A small segmentation model, trained from scratch.
Model: 7.31M parameters, norm batchnorm, widths [48, 96, 144, 192].
Training: 7800 steps, batches of 128, held-out accuracy 98%.
Data: trained on larger renderings of crowded toy scenes, 90422 training examples.
Rows from block 12 of a small segmentation model, named by matrix and row number. Rows with one number belong to one channel. Each number is 500 + 50 x the weight over its row's rms, rounded and kept within 0 to 999. All counts start at 0. Numbers have three digits each.
After each channel's rows are labels from the 100 images, of 14976, where the channel reaches its highest value: "top examples" is what is common among them; "peak at" is the part of the image that holds the peak. Only what is clearly more common there than usual is listed. The data: larger renderings of crowded toy scenes. In brackets: how many of the 100.
# convs0: first 3x3 conv (model.decb.0.1.convs.0.weight, 144x144x3x3, each kernel summed), inputs 0-143
# convs1: second 3x3 conv (model.decb.0.1.convs.1.weight, 144x144x3x3, transposed, each kernel summed), outputs 0-143

convs0.136:398522410494478429465464497593435499539564504513470576509602529392542425467484536475421548382576527497472489475554440538514473465501560469410435497558496488490544511381460470510492473607549535555460483509512525448455476516539498534553472432480424489551486520561454536533496499521499490565501514467431520476437558530503494499511521546456519377517535454448587536454491553491540497496474538512409514308502509423632461452502504493469512
convs1.136:489566518376489463488507511504487380559482476495579549562414484493493488593486443517606531403485427527549514468531478505510457499485556438491569457401557440526514430531521515557482533538512527489553562549489516433490583448494466489506526549543453627517557427478510461546456498498527437436472471567446574544485516426528452410566560419494452622567541532505446497505585523474490516408546464489550498646499574519499494463513495495517582
top examples: count: six (50)
peak at: top centre (84)

convs0.29:500499414559467414517525467528474494488547475498494444562616430534550508523521475545434488445631429574523477527554485519464410430475542523444567593380530502515456441489495549493484441554464561511475451499489533470386507420551424407430419546447472465434581463558455574499506496539466472465463468560500484433493562523500519514537500514564521470465590552440403504429474422537545487522477477459532557448385444519498451481527473495410533
convs1.29:516554528462558494511497517475481435531471431525482593553533540451411560402503511413546527510431582379539551476444491523437519587514534471467432501525545505531435569509428492614483523412552538589527584530558473549527536439399465545466463484427474497612490601508575471470455485403413509524479481428508478528415520513521485484560551538463511533530527458555460505534495562493393576560499515531413500521423548496475498442505579540468523
top examples: count: two (41)
peak at: bottom centre (100)

convs0.96:443429499447450544509453505415517445415521455502455443545492489469494426498459527482440541462459463533484417516519407491408413483382445431456532355331469519443474481543469518487488467456452424500569398448395509458468539427519419466511497475503465486443524505503413531495504504528449485585471434501536499512493482525470473470488447500516380512465454459500478515594524528471555481500555491530451485470360446429486481441547456483452529
convs1.96:545465528624513483467540497577484556442493513530454492468519452528559496509573557444519435521530608513520546433467539461484503530621538473559446490547523407547409504436346575512637540458480453462550505468458506581492456512479558492493527509518569582451466478483500535468550484495480488483479495569540455476406494563529544432508439456423525425503590508616593562549435526566438523452469479464560465490580505517466484479457533498574460
top examples: count: three (41)
peak at: bottom left (96)

convs0.65:438525512461469497410555465509530452479473493448540438470533486446595482571434498489471601596511383458489488403530484469495539449458533595462555540512535498537483438560335417529468443524532586520444545415461545477456462436543510504412513510501440445577470432489519452464507472472453548522447520489418460509535477435491523424525483469417500590480573485429514447489527459505471477537403520459576457541467543472416465419566499517431438
convs1.65:415471508480456468561473511522454533539607512607412492499554489477449484480544475491415459490467606473445448591464581534535448571487531396438470501574469504518439593442551490437442542584485509536471471559453521511542574465521478569537528498566454502505531494385449459538456479492566512458486456586503486512407535568491432564510542570489498358571499528549484508552471552472493548475481512467457535469545497481541555484360427416482464
top examples: count: six (43)
peak at: top centre (73)

convs0.2:493419458499515501442570501442459438521531540448468560477404475437574459531521444477457425429512445544465448474509587517443424478444601470518512430402483533533385395513480430490524465489486432443465491463511499434524515497540511463468516554527507458428457542503394442487468518547480502479429468536462500510368481503447359454474465523496517448496547516432506457467460561539456449531485470569345521550475466479503519538449561483400416
convs1.2:543530505456503492529537487489495431432492487499509517543558460587454535496510563481450505530512512460482529446521522512509445534495541590508518622531507457537574503480524587527491551516473507542480475540523512442502393550515563508604498609482528602548494466503551578492584545516455410493650478506523537448477451488496567358636483548451511508544492589524440567615477442507471574580379475523440479449522463529476493432473495502542568
top examples: count: six (43)
peak at: top centre (89)

convs0.76:481489447482497479517527462494559457469481490412451555516516399415500540609435538472498516574435507451513475524419440527459392488481526430504501533519466524498483485449516455546518384525461503623514543497524479517438585497461491469481533492439494469553445486406433453522456497539500504456559499439556476459384487489471440505445535465517530433393529557500501437546407543504489564386484484495447413553573505409454416426572511474449369
convs1.76:566483600582492449414469467530459617471461517536448440495482512588507464455512449450535458419532566555462485426508475534549498468505437436510582453424509420520509505487476613472583518588550471457552427511515566374587509502559539482578393540503514501446581417552549538516518440501515461424460464536546462575535500480490499410592506504505475547563544511454533534448454496522488507478477504549461534501465526509507530464496482419614609
top examples: count: six (56)
peak at: top right (82)

convs0.34:432510463476560482485568493514505514513451459572428506506468446368439514554494471522485499290496494476534512590479439424527510461397472390378490460440566499474487546516544522493534424428519485451485423590480540524503495531577412502504461456558388497402534485501497499543483449483466461505464431507504536451535518482502513566459472593428443423533544489429467513469562525574452499543492526543445462422442519525462471443442481470463490
convs1.34:566490571526418567492492624453488472510584567487463499544514500488558534469458514566604533581475489469496495494476587455459578495496506595618476512561438335521516516461516509531442482617549448509474583491532539488510470464493525571538534500545525541465402494507519515527541587422598471492476594467504441486434505508518527462488549499516496502523458370557472563612485498464509544565511483477519540470502527500482502415396503558421450
top examples: count: six (51)
peak at: top centre (96)

convs0.112:496430560576516519492501419495579544498491465554438588481445381453501507531595503487580551574484432469509515525490462537531434508418534473489507538472503440541474461517502420492475516513632509585431464526461483445565488500505456626409511462470530523473456524430580473572487426587488465485458450456530432465310523465564413518557454449427468528490558548521455496470511447532478479511399436427517474503557485538488481495545489507454509
convs1.112:420550487507454500477531528525456439471516513453493417505582517502393484504515456519399510553495560537498503408537577542468450580550397590439556521461485521479479510535504520477566417523451481406548453541487413512440524487474556464540492507431494528518532459466429509484464576537528544527486514572505494525647518459525585437531469505483432495599390461409592461423471544474472530525549576507464510485408518431466448520523472531578623
top examples: count: two (42)
peak at: bottom centre (97)

convs0.80:498476505479484577488517395496402566482426498504508432471462542476460567413450506504391440483497557549483509462530397458488482487492519517465526495471464403527512462450416573429442502466457563431537466423510451574521505382477391536522466508459464481484554396484542502510529508497534477404407542596540535495436501479500516481500486565493549493499448527646406512510519474539499455555494449499415410513432515555410507483530478504584398
convs1.80:605522467497440449544547556529446498561514463508439528483500533453488533550516587508463423564492445513504503593466486356464553515511527467524592457475558597453430544504493462500559507499471388472579627474466499444484473469422502538523566466512525456537558575435473517513510539474533438587594495453516470574496525533529484531512501500489498523437418478470517455524573488474431509397578512500551474389590503487419534567387436509428476
top examples: count: six (50)
peak at: centre (58)

convs0.143:511420473483475402488441519491502482490413507471571438523536548635551429484463480491399495595476488481438444492538616517587434575430545389462539649478528528500490522538473431543526518549362549500580488578481500488555476497495620502509492474465564542526532565504611539524519486456531505535474457470466432517526474419513476479506527540543503567556442467546551560439592486531545477562528497472542474516496481495528535537517554445445552
convs1.143:568519439551514427534470493544493495559610469601550555492448536482493542571474490435570522537515458451517562510514497510542555461468454533375521426593549413541595506418471433506474478449536487503522481449483505625489542483462433498558428560446519540504602369565499463490555513495596574520526487523595648451513609608516463467538496451532490484545466580517523459539522491523528557552485513508513498500450517499510475465445449493474476
top examples: count: two (41)
peak at: bottom centre (100)

convs0.122:490518490446504509388442499495468433471484466493560499551478410617528420493579505434539575696494498430562419451501436507517478540541429498497535489465536511466537406475481506507519511541480539536454461495513591452430501495470469522465480517444570466597401480433529495484511444612529564520502390455553414470478476488573545424514506468506514537485591532510516465429446461515551502450430540512563425424536555515482542487583561473508486
convs1.122:522468442532523526521476523475512619509472517565551503475495608477478651530568471612472464478468432515409566513544519578452505532531521533593596477511394456598559491542471495368555440432606499461418559499536479468538546496524539523535529548442533515491620495553516562571444556451481567483524504565486481558466547550506552443505504438502448501474519537495525525542520505493477560484463584591458530585487442432471533464507484539456533
top examples: count: two (42)
peak at: bottom centre (100)

convs0.72:580424540501432383432454478506451481444531451455508580454462559535538427457558480529389446422481488504444472554528483459506456464498512462522546505424485500547506489575463491478536499508484502453433431457391480424549490522570466466464449460517480456470429470469521470500552454445501467473461475479523404408490491553511484392466441543572406429473630477413515446526505596426479541489395447458529564589504563479485526522453438440532440
convs1.72:471446453443514513478500489496515507557486490548517511569484543448447451478486568445477577468503503526479564453539431547503558482525523545434531491479541434545475482425514528500516488471498578468603407543511588396467519498493516442555562604558514655520525466421557425528459556488570524567441406571546526502489509520544524522478533550479511609546543522434508524605456529514541632544474508544476448498439558434593423428512490524383520
top examples: count: six (45)
peak at: middle left (71); centre (29)

convs0.132:458483478426432519481467495434531436484460535489524452438478390618448422488468493439477524515442525475565500440456520562440507427478523428558501421407497544574470532530476487475520467464386386423407503467546525509468502464458488483477521447550571475476490492429495467543495514572468551479444443599515376372514508489599426486443470439472520518524466563521555524493599433511474485457472382488474560581474491479502549515520515435443464
convs1.132:518579553553559410488583524461446542449501448400509444513548538446506528496471518521512466536538451495462506591423504493464353529511462477459498447626470405438548537448465575630495451458496519502457497477411473562455433561534471501446479458474431390502395464575546520530532482444516474507545486494463562551440514524488501458464483489538565391531487482516541514601461503484517530562608522421504473475530492518470402450440542518568529
top examples: count: two (41)
peak at: bottom left (62); bottom centre (38)

convs0.8:477470553384463509524481465484487467480518469509453471486456494516424452491455437424535494461491477520473461516458373427448561460519447438431541385491501493526479520454521459466490516582570427492424428473476472457476513477464465525492480509424429522416542422514474441491546550528468432492466471444482478495546445524510358396473541363449456497567513520436454501558507564466460511567547490561381450553497503547511418399458539369490491
convs1.8:503484412565488565485434529491475495470489453500509509584444496549569464601612541481520549590459539569565545476522579483516466486515500580530507516428556458520512480502493542487535514454419569503483447450447518476551551541456549480557541592566530454469474492466501559509500545627480451461571459551497589478382534523490574495475477517546467524559613459601627539558571486568562430433372451511530526450490515521466494513458509543569488
top examples: count: six (47)
peak at: middle left (89)

convs0.138:431447458419455571479515526493469391509473415471479514594606437466471435490474556554472462552552565448585471516499519438584498470448520407450479398518490492511498566437406510547484464547475501490502578491531620514537506494525463435478499534499494485507496529558455423487573458493441506453507454458594447467530547558533473370598500480439459527489522497435497551509544531574430542572448602437494505475504410525515444498432475441399494
convs1.138:459458585567485425464438480558409493527476520457474528445437541541434473504416472438509417465577400464442451575521534509502540513478429527564481529495532435443517479548563412499409532516396414591547569491434565395479531459487542548555485546453539461507542436544489480478396568529521504468492456498413490511412446482487517579457473553472502527428524507557459466485464554437501374422525462444463523456428534500545513460451493523588483
top examples: count: six (55); bottle (29)
peak at: top centre (82)

convs0.114:472544451470542381524490558454498370507465467484472535561501485454491450514466446450473524473526475535494401507424491521489522461466555426500422530515477491535440491463500511503486536536506530421444494474439495376504501553558446559510576462540479521375504522535372385546470520492474411496428417439482455432515533537502447580513482525487438360479475426415487560499542480396501443586491387505466502460469509514542415492449499460532457
convs1.114:540550557530429597614470566552455542474499474508552484538378560509510476512567478439553542529467389550490485483533469469480523489563490483531613447374562446578541485520508506566492479492427510509476526471526537574578565528491542492539499497488509540539447558511580559484467504518498489441528527628484549461481547494485480415466506479569439467580490554502658506566563498649520575477468566506476540521444528546495418474463512496506555
top examples: count: six (48)
peak at: top centre (99)

convs0.71:482433470454513502458495496540500435583521540497500514485547495509523540523487459486559506465502512400446486475403459368502442432439540447412401534433427557499444545490487408487397429450411466482516518518470506507504477455572471563432491561458437563546475445509530530419539474462475478456564551468545428497500644457497445534470556565471498476597501480451551503541488513618475472588493478543495585542549488542521438449401453464428428
convs1.71:541521497518406490397384532518484525542466463529475449474443517603562357522481406478501473441445422498511506540593493545547467585479458572575532522550609476442530576569488426561466546586496441474448492521561470512480526459548467531538483445511524477471464460538535434562422477527461457566451497572484511492434540483524478424514469500516517536506460471492498510509506508450399429437480452406396474540493377598578482513499490451454508
top examples: count: six (62)
peak at: top centre (64)

convs0.99:494403499544511518456443471503484496583543539514466581428550455474463492476475473509543503525478513466455442529478473554422406525463619472552499412583475518465481492421402375559455468532475600530485465416513551482397491469399400507429398445510496524620493401511511494465404494586552478533447379448480467504496524441441474449484474504432434525473567545489530471451473484487473506461489516470480492536517518488583485454482469400484482
convs1.99:545454520443496528518601534579447410498516482561504515552438522501512394547446580512501456453500527522498549463533445494516533483455499407473466596506481535533496468480495444473500506468498577488481533500553552514457462522575546523618584539510449524447598510482536460470426485521547487454463464611503450578511448500580409494441452620511442489556506463389423539476406502500468496467359389549582535489482447541454451479497505570445447
top examples: count: six (45)
peak at: top right (48); bottom right (38)

convs0.26:469330539496441521583524401469497473544464464467554516526513575577497518467541492456477492551523489428547489547489494500573451508503558483375489481597552433522596536502480492528447531511437644514450540507476509558552530474511552530464539464471409484477466496608602408523563503486585426459519499495560527493442514413544515470538536451502571488522551527499512524449603486481503495525460547478498570416487450446540417485548470478396575
convs1.26:499578520453524495424424489516517507487505507493535496520458577544505453494421481465451514482490503483487438536577563443534541509504508512538476494512537554526525550548522362498462487582437426520502460427436543484501527454443487475485423461466566463559553421442432522556508514569518553424477482442462481470494499600561474485588485681553447556641536510563522471380554459475472405493476518464586516478460590500446491557534442417528445
top examples: count: six (56); rocket (30)
peak at: top centre (95)

convs0.94:507481445479537542468462492514584478483578443521471475528510490688586480502548504480437451708472561516488480518549517525499490478595471452545489582584509428410482458484467493512492471504386481553558537437535455436530475449516438473521511521484565525571482452512546534497477467520499525515476497420514453536446453479509526476529500496511553584495600571433520445507517468483538553556475506442576449559553510514423541518648471453503429
convs1.94:516458459423455476484428477464429523494482453452501522525506475555464463539454507495587441388444526515495510469496435485507514525455450514430447562508467569547447566439524567465531482497572535567582413562497519553368564538556522548494401442473488420528471495527489496515483507487562624502597510613550455377570529595511501529561487506479536525561509540565432515439449521568455480405428473544453522488443448488577563468417498491457513
top examples: count: two (40)
peak at: bottom centre (100)

convs0.92:407434442400511525454522542419422471479385530465472586515460492515458457519571444464414447553513480470488503454564525504389438475538531447611456448414422454423505445425499499463466523494532418445544488511515490487504498431483450585514545550411607526524417406459533456505430542548404505544569430433505448438503491437495477446460530468547500451418520504415480485541468464472450501458512462487478526545510544408531480480540502489458422
convs1.92:588499529573429468510501483479539467526529488510527433570558504495497461597409486500536496511440501556455503517525462528473541458556514487444574487545523505524469459502425612537496495491449472531455410435481528439572541521511485530520486593574449600459427571486447484607518418560520509478535445558458492412378444500404559532474494511507483528468649548519502572535455585591530447494451563573489532467492588537541460444466468563519594
top examples: count: two (47)
peak at: bottom right (74)

convs0.4:471487442494498465483584452492521431475517537536488514449545495494494516520494467504556464395509503436596521561497482402672452509537578465422445429500542571458502541467472445508487429441418523526464534507474492508493541471464428379479490526538471466480455522474488523560525490528544546548544509489537506496517599455592494484525447512370515435511504454500579520532441483541509531556529432522342443477427467442440429431448443469408599
convs1.4:482500536481506470455472533553362482507501531451532488540428447506545441428518529583479471508546439460534547551484502394396543429447483534533485588468468447471488555554513562485440482586546523519439470590511506431446425437564532563527493464535554543513496522542531505442557435483466453511487473519504404433460393525501460505493515489474503590608482522410454524437528468576541508605436579518562449455456546534471450515510357555496418
top examples: count: six (58)
peak at: top centre (86)

convs0.77:531463535563464443511557485532476431572468507481516442436511515444453548504508425470461497402454384437392506538460514422529468540479549413465539479431530538432476541579498437459420494542464534535428398477505531566480579455523390562375482515505431496447492569620566493557577427526573435540504430505573486524470484489489405481492524546495474472537519444428442553529467493604490500557477551523507448502512450461462436539449467481486544
convs1.77:456469396491492482495524398483518522485491489493463475524577484592456483453431605439475451532506624482535519487564460508568462486487527529479403557540512498522524494503492443575517550484456489470591576578488493504459491543481530467570475548552548455544568427489546463422497610438427364557486471512531457497450529488519587488498483555493530486637473477516481494470450517520445533548416392450578535456461453524444422433432521507402423
top examples: count: six (51)
peak at: top centre (88)

convs0.69:504506434510446496453481553525463391548598488483494591509521548533562521636548501510502508577397548447468505375462400517466513528499395406473517562518434465466514419441473469582520512453456422462524499550455514537508490532448487463442535452464476527464518413537409545426491468572482411499517514538550546431456461494524494455518471466487521544485525545532499485531518468522458507451466534406512498474546545399552386431562436430387480
convs1.69:517456536537536450428503415500564489503558480405458463514527469496428539425465427431571532445582450471544412531443550449501443495514569501528437467403547536512572504505531524490486487505499506473505479466405553542529518400491472589498427529547571508522505505450515408526552611411490628534457414471536433537527558482533512549475557494482516467588587525421505522477581549486458512489492395539497470549418551456535573438498481486620520
top examples: count: two (40)
peak at: bottom left (90)

convs0.108:361582442504526559521485495507489556416481518500494575503505509482528558502464470457395571541499477467492482502493556504534551459476481395464554525502469433459534450438364522553503567446516523480534515453542535495525459511422563485526410493480564410474462478423483500476518568528460598488443510403549488487497509596540474430491564438497472509460410620379470503492439475463533492512430455543429441543550513509486490419568411537413430
convs1.108:480502470522604507498546540524564441590442501498432503476598514523472481462506468543569502531519554556614439533412442481506405482604505542520450497467578553547426537570468561536439523522517558455514464504512477492480520505503490495487575457432481566503571514586448457426470475497519344512557487516463552430459429414482490521521501415536554459474578467531510456507454460477496512425489660507545442406502497470513493483480597469540607
top examples: count: two (40)
peak at: bottom centre (99)

convs0.68:459530480546484549453487536446503483508550536444533513485531519661630450512439435393468509598528523515527451557563544482515480539491453485584493493507541465538507418494426463515518467541500447527528425473466421506584441527530514502545537534478689572581454494534533506541533468412498568531530505532489436529526511467545426444547483461464508560526537553463524501509572457466458453510497412600537546630471518513502528491461550433606485
convs1.68:481601497492493480519555535498479472574542510515568508536530463457542528517549594564512511608571451415528517506483435482548577506522548559419547500545454524614599498530586453504396528486462468536502569490529486469479474513470494529502430532586519487489506490551492486459544433587510478486550518488595521493421511529555424523487541492487566519469463565571461517440548496517554610648475532423455406452604479521550549480446451463379556
top examples: count: two (42)
peak at: bottom centre (100)

convs0.61:443419446425498518437494509378510459438458456584539484558411517540487406476432485427502513518472528473460554427472413482555488516538497436531496425441500468446549590472402545544440481447572528466513462499470487425440502464533394504518523547565398449475557400458518540547464543538468470601522552474463516409443580532502405502485490526523546499441510485476558561561502559498546465470537512532509495453447546463426546418509481522530637
convs1.61:450508557527482474522550568551530518567525533452501492494528451421500557607485543501509572599516441440524504463424440490471407433482387481401512539595531470511496457484541617469513456591463463488483502506455487473450500506543552565441505458521574581494488406541362472472538500488465514513515576495512500512504505498444582523493667457491518526494529484496465458523577434532506396519438498481434542490467495511474494439635548487414433
top examples: count: six (42)
peak at: top centre (81)

convs0.36:530473495485596483365469460477514463460492512513514499470509510522470483407474510491483481632386541413487461455437472566493549488546551438501532447545514474522524464509448478381533474469427536516528464560541557486483503478426475477533448516475483544567534403545548588431455473464500429510494454560458431465465470607479494440435567475557570439565669593479472429453451610583498472434512479467479530458446494508504539464562478524513488
convs1.36:621487406516587539508504434525522552574572571535417557437427443484500509493584491510428522451493444478468552462517434478422373493461578517561440484557495509511527508562588508436507521530541553497404501444448526443461494527524495508499486430487478509458573537442517506475439519577440534520486491417500545511453502440535464504553399495508516490472447391525397468522568461434543484431485415559446545475599561554585538526538449580481511
top examples: count: two (41)
peak at: bottom centre (96)

convs0.70:530545512550527524566519491463552498510440460488510402531526480613481531564516462552512397649496466520560407539499466499498478550545455505532468538443491506493505428471459511429498476508552435572621448522398464464544401498500548523529502482464511552432401495552467499494439483474505507441605448458523436480425435451559573489513466428555597510562497558533572456514516421491527418462439420518488557604517431478475528474597539441500503
convs1.70:554512489431475466521508415535473570454573474475525580372536533507525462368440528489592469402537476513395576451560503504403542513452406442539451543442513414513556538565559484469602515501552479478577509550514457499438512505508481486550490467499543445510592483544566570515444474560570571439501491553515488439424482506564534475540455540424471545525513567494507572411481493496518556506499538571561473465374495504504529457452470537418496
top examples: count: two (42)
peak at: bottom centre (100)

convs0.131:459469523506457431524449428439409490484480543627465394542564514432396514432502481414529517489561474489498522501488501425598463473491444401529484492468482408553538531531350459570495539485481469492492478564459479470539465497505452505585494521493523556449449407433509415463483485573512564486531461479537471465516561409495514497484486500482415493470563554480451376499544472563517599420430502462517556494473557491513453439441481458425405
convs1.131:448493459504537500477488571548465443527447526469468568524492575524450577511412461472543446529486569435443441512558457474492568513454559508475615457520469643506581460449510559429493503454446525507518508440461491457425464411507560506500518488510439585465446539499459380506480500542543455569479512506543418455459539408503531511518522513522582543387626480554560604497507541474543523610469482497511491445490554499538508480605434539396512
top examples: count: six (46)
peak at: top right (83)

convs0.27:480346491437518478528490535436581489432513532538404414471457428509498472555545495528498449499409428518447439481481499574476518483521506472423500516447453391564479445512442520565531511515495454533530515490528382455526545414448525557540455523526474530463489462529557363474524442454478567464476379541388532422442438452468508421538433499534388509483497467459495454539484519544492423559545464509580448488471488527390468472463469482467538
convs1.27:561464444439438564384520470570422587529509548414413482583476472493565538459528404501554450527505531436543529436552491470457507449548421497558520515463524416412508457433485545527502534519481532440480388485461571548536589547531547520509528534486457402466450519533558592554510491563525508477530539499642463492511544495443477568515508526534546492547470449432635564549468461549581458475463473538445511570445477488538481515477574558475472
top examples: count: two (43)
peak at: bottom centre (95)

convs0.134:462477545542520528465523575582484499575486494532616512462644547497518551435510466522470531526506533535471490532545519554616531491500492518449501522602508520473566533464484516619461573572455620521503597532530584474496603579516459484458498500525437565598521539530507520597602423494614422525499482533549558502523576516509542543612512527557551543578454508504492515478523501527469517521485602513460464435572530485500435535543492489514441
convs1.134:478471506403500454480488430454567522558440474503547471523459547534456467513397393511438501492503406499448439559492529591549557580528516518463562456538427565523530481515588310428467435531459489560565463400500481507489548489520469486533447401433503414530453433527515468550411463480525520472484530410423478513514493490518445521511537557478483563491465508454393470455511505428525549400502473442558448533419556473469482518517501438471558
top examples: count: six (70); rocket (35)
peak at: top centre (45); middle left (29)

convs0.38:500583408557583461512529442494473447524594506490459443481480505441492506494492553588595560450506439567498450531461471501541470499392517441503394420412522507470504466486543499517461518582553497483463543440494572528470488556558498571403499512492407492412437510529496501522545546429515417444408399489481421477465505447471470423578470473505443456535508397475429511492470584518492497476401504531384496442492498418439496478502507446471601
convs1.38:545476524584490502446485455629510446520579521557491521540461450562424454505518471521547498545455594489495505478485508504577388453532585531456536601487531486539463510541479494489534408491415441498580516547449523579480427454492545457577564503445544502570533510424511566467574616519534463538509534598534563474504606531547566482497456395487502523561497533494492500542540493627488527563492488495473508464532502537417527365485548502552408
top examples: count: six (43)
peak at: top centre (49); top left (41)

convs0.124:570451560595479428498505453429450518547406442521494399460518477611517465478483530519494516541503552469512445515551524554540511576486487517493532467561494472483516527501412483523462373480434546512502559448496555597450558410525396497458560470471455506526477553487606474442576504468492468440465440434478451575582565506498540538603439515541505572482462510613447478494618500536525540639529563528531464476458504539469514538461433517518443
convs1.124:501525509425463462518501533583396560532527470468532467518531523439471530412426519496407460577543447432487483605536514442564552484514453517539499554560428606558446533450459447482435498493462505554571464483429455582444394487516413515525474461438466470560489485454501514499500511431503460480424488541435498454531527498600451585495463590482567515587484550477504505419482515508416475446506493515547390452462484476416498531358572432458489
top examples: count: six (61)
peak at: centre (87)

convs0.63:448470481547494440452544469555459469584438524531558465452472506542492536451521453513547547493512448522446409434541381523527481588534571448384519486550446457452517532600502468532478509530531662466553554512463539586418591404566356546486451400548457486520463447529488499490515455572525469541516442509528481573552527467462518564532472500538523555478419435547433493450522485534511520498550560563498459474450551510460546468541499510422570
convs1.63:580449527490493453554400463515447521437502499574452459480455485432541597496478585574429568532434524457448464547520569550559453476550475543491498541547485526467508532519513459471478468498528455542474494487492542607557534386447462589458484553394444400501649428478504402503449493528521516401529594480505458538526571484532561496579534547451503561526471582594496451519529509396512526530439509480517419584497505479489470560488443457478482
top examples: count: six (61)
peak at: centre (61); middle right (39)

convs0.93:447463550477496501503545512459516499498497531609478492617412484527496467435497501477423479502609458390458511555504459501496507458563474514534465389439495466539518567507531518478451480523424536484563532506481509471546579490531467498476488544612475548472412422433477467555472438434480504470554474516454406530512480386419550379505482528548439487482537468352519492564638511574497463511480546524569534560488514548403559551470492446435516
convs1.93:416392515484502448509469539547487521488461519457509515440576520556565523472429373527592468521507491486490510476528560436565555537481573514464482547522401453450465445501520416596401534560457460506491456480530551463458461362469598428499464492519391419477494492573430437577472478515537497415528547482548584494447598476483477583517535491514492476500548520532570505466469486467456531434478442409567519493484512412627507494473533497466519
top examples: count: six (42)
peak at: top centre (100)

convs0.110:508551549443512505556615489598440471526449505550545503542463446515530491563483467511540487572549531402592450608507511531595476496487541571494447441453595454555518508553466545421475487498490500472459496549484510510545469547479416511460433422484440515469495627550536512535514534541500473496495486521546492543415551465542474379610523564486551446554580440471542538501522481559539493605506585560408545457461471481451488493520425366466522
convs1.110:392487563552387475436423503461545537589452532567511480476560523500426507471408389551451513431504443484468517546499481546535483475403508436467570505455526445466500490481536301558526455605501602531524482488493469526438436529595510436464469447535448383520522441511504474472486514489486518434489506433491534500493471533553435495416451527577386484561461480442470498484470537542477504416518435519521565521440539496494469510456442504503528
top examples: count: six (54)
peak at: top left (49); top centre (39)